A small spectrogram enhancement model, trained from scratch.
Model: norm batchnorm, activation relu.
Training: normuon at rate 0.031, batches of 128.
Rows from block 7 of a small spectrogram enhancement model, named by matrix and row number. Each number is 500 + 25 x the weight over its row's rms, rounded and kept within 0 to 999. All counts start at 0. Numbers have three digits each.
After each channel's rows are labels from the 100 clips, of 14976, where the channel reaches its highest value: "top examples" is what is common among them; "peak in band" is the frequency band that holds the peak. Only what is clearly more common there than usual is listed. The data: notes from a synthesiser with random patches. In brackets: how many of the 100.
# conv: 3x3 conv (model.mid.0.conv.weight, 192x192x3x3, each kernel summed), inputs 0-191

conv.94:475503515508533477544495538502514519477501512520500477539539500527512456503491524507503525461477529546474492487494518527484519470469502484462475490527486476542546473533503515475511499518484458515457521505514563522467491562510525508516498467542444481489504484519545499478497508490459486525503514475501481506495482479502494504500473497526507491499474449490496503500513514505513520494511540490504529530437497482494504493527443530521519517504476505491512510483534511498505484528459445525504479467453464520504510490497465539502507538472496508496425502484481561520478542504499548500
top examples: pluck (100)
peak in band: 2000 to 4000 Hz (98)

conv.137:470511493514488503486476508509478476490551526502513485464562509503510498510515483486470490526511517487478537529478526489485490480490541472487509487439532499504509482527515485474468478512488512486498487450515532519484536482532478495512533477494534470498473508481468493418491510531529489503528531479521499579546487489498488494531527495501475500455481477519513506501490515526509475517464507533516535497518517509542533471503495499498504529503516531453532572485517461509498453495492538527457535488534511484493461457522503517498510530498496507555536541464520486482525496513503487529
top examples: pluck (100)
peak in band: 1000 to 2000 Hz (62)

conv.101:501507493532441519484471486469482504517433517478486498523521486494538489524493469520481473488488534473490485488511446486485461478526486513496508480511530514504517477458523511514514523555517490503481493498549474503528482469501487501477469503471486564533557509522547453469474448480463516524531526503495476487519506514553474504455492508501513477492481510473479502528518541511527501462536486516528471549527504508519507487488467488519464508445537537482536441496515457490499486468483454476491487502506486499502498535501485509494493481490497475528465508480509507450474501501495531504
top examples: swell (97); noise (48)
peak in band: 2000 to 4000 Hz (56)

conv.156:529506490467471510489471481479509465486493469504547504516482520543473475568508523509487470492489476510474542507505522509539502467477450528484517514521493505483545558551552496507487526453513514522541503474484550454489504508529477542448521514503529465477495472478470509511515522532502510492497524484470492494500512502534502474451508478553478550475502472486482456497499497529500548453488486471498481467475484507529496449527534483523477478467533520478520512527459497481519490453489524495499460505483523496505514507497503514520509498514499489544476528479500486500467490469507518506
top examples: pad (55)
peak in band: 1000 to 2000 Hz (52)

conv.91:460465482490481514510476464462466479464506473484509502492533471467501511501492481478483498512501532531514515463468456486541540496534487538497517492496467506514496515465556490495493526485492501515501504444500508476515477488513501458492492539488528532522448497539526457499525464492515532527511509515479513532487490546517513479495527520477479512545475513517520549501498466489514496514534476477443541554499478534526474489504475480488488453493533540480499439491462506478527467473497503503536510478491499443492485469472485507502479472493492517532518493518457485472516494535548524528
top examples: triangle (27); square (26)
peak in band: 2000 to 4000 Hz (70)

conv.73:509474511476527462518467505532494525496484469528455486519506526526524520521542481506511481491546518516507469487558517505493512516537517493452497479508499539471493495510480460525484489503505494528497519556511481483481507498484507503469499507490508528507570510537489485496530519492491496525493479493502457498529512503509479505495501500523484503529492498468488490504459523461529491512490476490472436568518511477505494487488496486470521461526487517473456463516510524532548474550546449482521535433467499476478543535487504529519487519496481528524487520511463515512537532547471474473
top examples: pluck (74)
peak in band: 1000 to 2000 Hz (75)

conv.9:476516469503486482506517501494437529499511492534462522520483480509470490531508479468481534499492514476481520513477486500484505466511493467526478495542529532521472448508476474493483484558513522485503493506529481568482501514526520472508494545471512514536491472525503480482499488476506475469529488514522490529463515524531462478506547496484471533493526478488502526507507499501496507468501551530454571499474522523517516465488441481503493511491543514491493479509510518508547467502507519463521558483525520508445526533501527526491556470493464509479499499456476502473530533496508525522
top examples: bass register (82); swell (63); filter: low-pass (51)
peak in band: 2000 to 4000 Hz (100)

conv.177:495510471521481522542459487500471504503474505458457547472489497505488500543515506493502520506509538484520463521500541470450468488500499484513552489477509521510458491517515474493551479492482505535510512521511475504474497468534519485477510495484517563495546489499534550502454469530455506480484516494466516490471512467493475522503486472489528485495470473496516490486556517491525523484496492532526510525506508515499538507458496532505462543492507448487529537518518510464519504458509487532482531517467541499466462506476493468498493430494516491513485511464542482487498532470462529522
top examples: pluck (64); low-pass (45); triangle (43)
peak in band: 2000 to 4000 Hz (65)

conv.84:493497500533475505492517506472482548450481498540476475461477506470513446509534482448493506518481514518526529489493482513524528478512431486486494500494504479525538495484469528528495504537551482519492513492497515511511532497503515523525519493508481488517502472547504523504484472483514474528481538482520484487516487530514504493477526470508520519525497504472469502530501470523476482494519516487488492528462483526548512498521444437497500488518522501445491454518483501514476481511483465414538452469527528508533506488484531523511473522500513529532455504490486507525449482460544483508
top examples: swell (93); noise (40)
peak in band: 2000 to 4000 Hz (97)

conv.88:521515512472514498499516496523493520496491518506482542482517517482466516552493557546507469514527486538470504505479516525537509499479448544521563496457576510512521506525524486492479512473532524498523473529490505456515526506525525511512513475494517506528470492509470549521509557506512502524484490524503476473507501503526494527480529513521488517534516527463505470500509507533506532523487470531519503532481477527519522473513518431470510457486472478515505522538487502512442483467484485512514446493496519534463496523476486496517474535527504457494488531521512529539467467500499535490
top examples: pad (78); bass register (57); oscillator: ring modulation (31)
peak in band: 1000 to 2000 Hz (51)

conv.49:444472505501524509533543482482496479499491498516505476510481506531527486492465449452502456521472509562540497469469498476457491490512542488491507479473463515479510536525510473465515526518493498484483503458484459503507498514522517537550514526494532476538532492508495472477480534482482534490490517484497477516471512485468489522517517497534535492464458482495518505476506510493487482486517484504517507507463488532517511507467512548493505509510466572467499519465504505491524464472495534499531443523529478517459505497474500523469457503468466556494535503498503483496507496542479478559
top examples: swell (98); ring modulation (27)
peak in band: 2000 to 4000 Hz (86)

conv.13:500512515487484493500552492512500522511475492534496493479505513452510478536529426501538428505494487494511485503537500519495492454516504488478491494528485488460545494494503517499466488528549518508485523482505506474526537517508519502542527505474517451528500445537481508521532533447504471508463526511513483470500488480490449502500511511513533484523462488485475463481458487518473459514504500483477478514465542522558511483531485466493487453499471492423492473556490481485499469486498464456487490491510484484483541526490505524500504522466487513509463513510509518508457504518502499511
top examples: pad (62); high-pass (53); oscillator: narrow pulse (27)
peak in band: 2000 to 4000 Hz (66)

conv.92:509523491535480524521467482508495542455490440518502521499492504499440510475518464479507539520456480470523455500511484499522497531509475510492470439518468498520495489479496526499494521473524495511530457517520436556476519520472506520538477511499441506486514504531532512468463467500512481507530456503511467472511536553509497538490503462476548491449531499488492514521518510476509534466518485513522489522501501493514540537498477461508523516513501521518547471494494476499541479501486492518511472488502511528502469488465525516526496490487464528470529510454495543491511506467506470476
top examples: bass register (80); triangle (42)
peak in band: 2000 to 4000 Hz (78)

conv.120:499500500492532489485518523478477482482513505518443496454483491503483470553496483511464508457489525549508514493505538491487501460500455528498479500477493490451461461500460504530502513514502528537478509514482479508484562478499513460486526487554507475476516502514463506495468552504502509501458531504518495511543497491461497503498518454516491513524486464492515432486499486519502498507514493500470506500508468511569508493491501487541452483508472448477468499519471527507474509529473491523482496571503488505496509495484522438480537487540497469526472529485544533537476500499494517485
top examples: high-pass (41)
peak in band: 2000 to 4000 Hz (56)

conv.172:539470483492535533534506537529524469517528511485510503496496517470489515490529501542522500474504441500469508536523567497454531536477485496489465476528519460506513450459530518493516512482482491496502462504482522472463438510475496502463495518491538524522460524503466499537523493534532501491501540504516516469517463508466505474535499464515541520536485481471521491477533497515493503502492484472503495494492483489506482499544559489509511471507480508531509544535533475482476514538510491555490453469494484470531494519494495529495506506457518516510485502545460522506541505481477529499
top examples: pluck (66); noise (26)
peak in band: 1000 to 2000 Hz (61)

conv.26:505513514478489528474513463503495459522521488506450521461465478476469493507531424484481522535467474496481504489518503546517459510491517519489494479483550520489483477467499508503452498497502516477537541453506504474520495516500525493499479503489530509458475465542475484512514478526505509480518488516524481527514505514514492489473512474472536485545468483527536496482499493514478554516522549492479518467455492531531540513506464483461505457457518519483543535513460485529485506463505533490498516476485500537509499529497470497490534457520451479561538470509515522501492490487496493472
top examples: triangle (57); echo (50)
peak in band: 2000 to 4000 Hz (61)

conv.167:501523511519449553513476501461511514460500435451473495548480479489514492492534494514513492491458485466534480482513497494511499450505499493493462506550476543488536484497482505500495458503496520503513520524493459544494513460499485524496544497511475472506544496490500532489519448496514504513481499450478505494475512515498451497503490518505506479496499486489427512527490474515523498496521513472520493485475521484530515503472478477503438510530481511492512484507498494445529494444501476465492503490473479519527466491496464516522517474508507545494461490441528462496426480477479482501
top examples: swell (85); bass register (71); oscillator: triangle (27)
peak in band: 2000 to 4000 Hz (94)

conv.155:498522486497449512536523520489477538496467496513508517489479519470479462503522457491502464431468489466472483474495519497477482525497506502506479456523476514501492500512557519475485507553517482444541500501506463499486524541506491536522504526495477469515492526487447480470479434467468488531494502515524451480484480476471494520474490502550536486496441474484510532502494497506516480490530488533492493480484532510508551468508485470520497510497511528462526489490517476499495506448509465489464500475512499536469467521504495488496482468481513541528492498484513526471458569486520485492
top examples: pad (67); high-pass (55); oscillator: narrow pulse (30)
peak in band: 1000 to 2000 Hz (62)

conv.25:523468504536501496460505494486500552464500488528500480534476473500540495518462508432527532481496482439531513505498497506500529483483470536525479489518485477459521505530445495510497534479465537515465496529505497502499518506490530528442451467508524525490543508452550494509487488490500496485477493494500505487446482500516502533499465495519475501513540513480478526501464507471545510476525525492474472486500484491489482518495549517491482481499497505473457444519504552510519521554514507493528518471436506480516519518478511497470477447515494495513462469499477480526529496475498501520
top examples: triangle (34)
peak in band: 4000 to 8000 Hz (81)

conv.110:489514489468518529490467516547540497493492496502476532467505490473516550474509525516481481503527505499487485513520518457519516518474505508495546525492549496490535434464517502470479473442498514494516502514533558494506490538514514503498484495500514509482512471499530512511540511554530457503542509493457479528480508513531503495513458478480450509544516517480494501474479515496526534531495536472513480509554509472501515476481531469502563502504503499512532492520466495487520470468512508482435492467522530499479506474502473540513520479538427501493455517468522517505508531507500487488
top examples: pluck (100)
peak in band: 2000 to 4000 Hz (71)

conv.11:495533539490506488472482541514496511534462482484498474546505509490524531476490468492514499521451490455482500474522468504501507468501488519499488497515499455449488479447500505529506544545505471515467515494499508497510534496478500493495521530524516517521555492487539485494486499522538502505500523485543471508502484462497499563472503511547521470486479516481494518472520484450496438529500543492504479474522497478499472512462482537547502458482510490456481443503500482513489510536468477488487530546505519492502491565508536473498443490503470481505486459483501464513519519455523480504
top examples: triangle (62)
peak in band: 2000 to 4000 Hz (65)

conv.10:481491495502499478486459458495518493480507490500478509495464484498532503484549492504479473497501487468469490498534514539517485479547514500507515493526493533480479481510470509515504539507490500486523492482545501488484499491480533524511491472462496508460473473520487517496469526536519523491536493524548511509497496525516503535469566491484461479494561533546482501553490521526494515481483533477481487518489496507505496437515496544508505509495538591503497496483520543495511476533476535515464475461512540521501514475473443515529514477535539506476455519457496458513514453527504497497
top examples: pad (59)
peak in band: 2000 to 4000 Hz (70)

conv.128:488508463484519442480497546542493515485532488474492475534505537512462479474484490528495541480478493514466501492481520500494513492492503508502477477493553477515494452486498499513515518495489482468491508507517541527496477554489533481492488531547504516441495519492552548503446496551551485514508472460498499462479509526538505497514484474515496492542532519536539476514491503494475500477514529513491504504508519460487505510496487547538523528466496495521516524472509497527507483494475485493467565482542502527494490491532490538503482564517439498474491472504515500541536531511525466490
top examples: pluck (99)
peak in band: 1000 to 2000 Hz (75)

conv.7:512494511458502528475457488477497462509505527524506536480478513460507479546483495456499437505515452482490507501489533513516506490498485481529467465504494568488498529547443488481457501483529530494527474510550459472487528513496477485453536498520505471479499487470486543511492540493528498475493501492491510474456491544542523491472486518476482500519539475497484444496469452532516488496479483490503488500520503524547503491515486466530467516524518537481486558516488515512497505503539522531510493470505493506498488512472491465539538486513495514546486519478468531528453500497482499473
top examples: pad (59); high-pass (45)
peak in band: 2000 to 4000 Hz (60)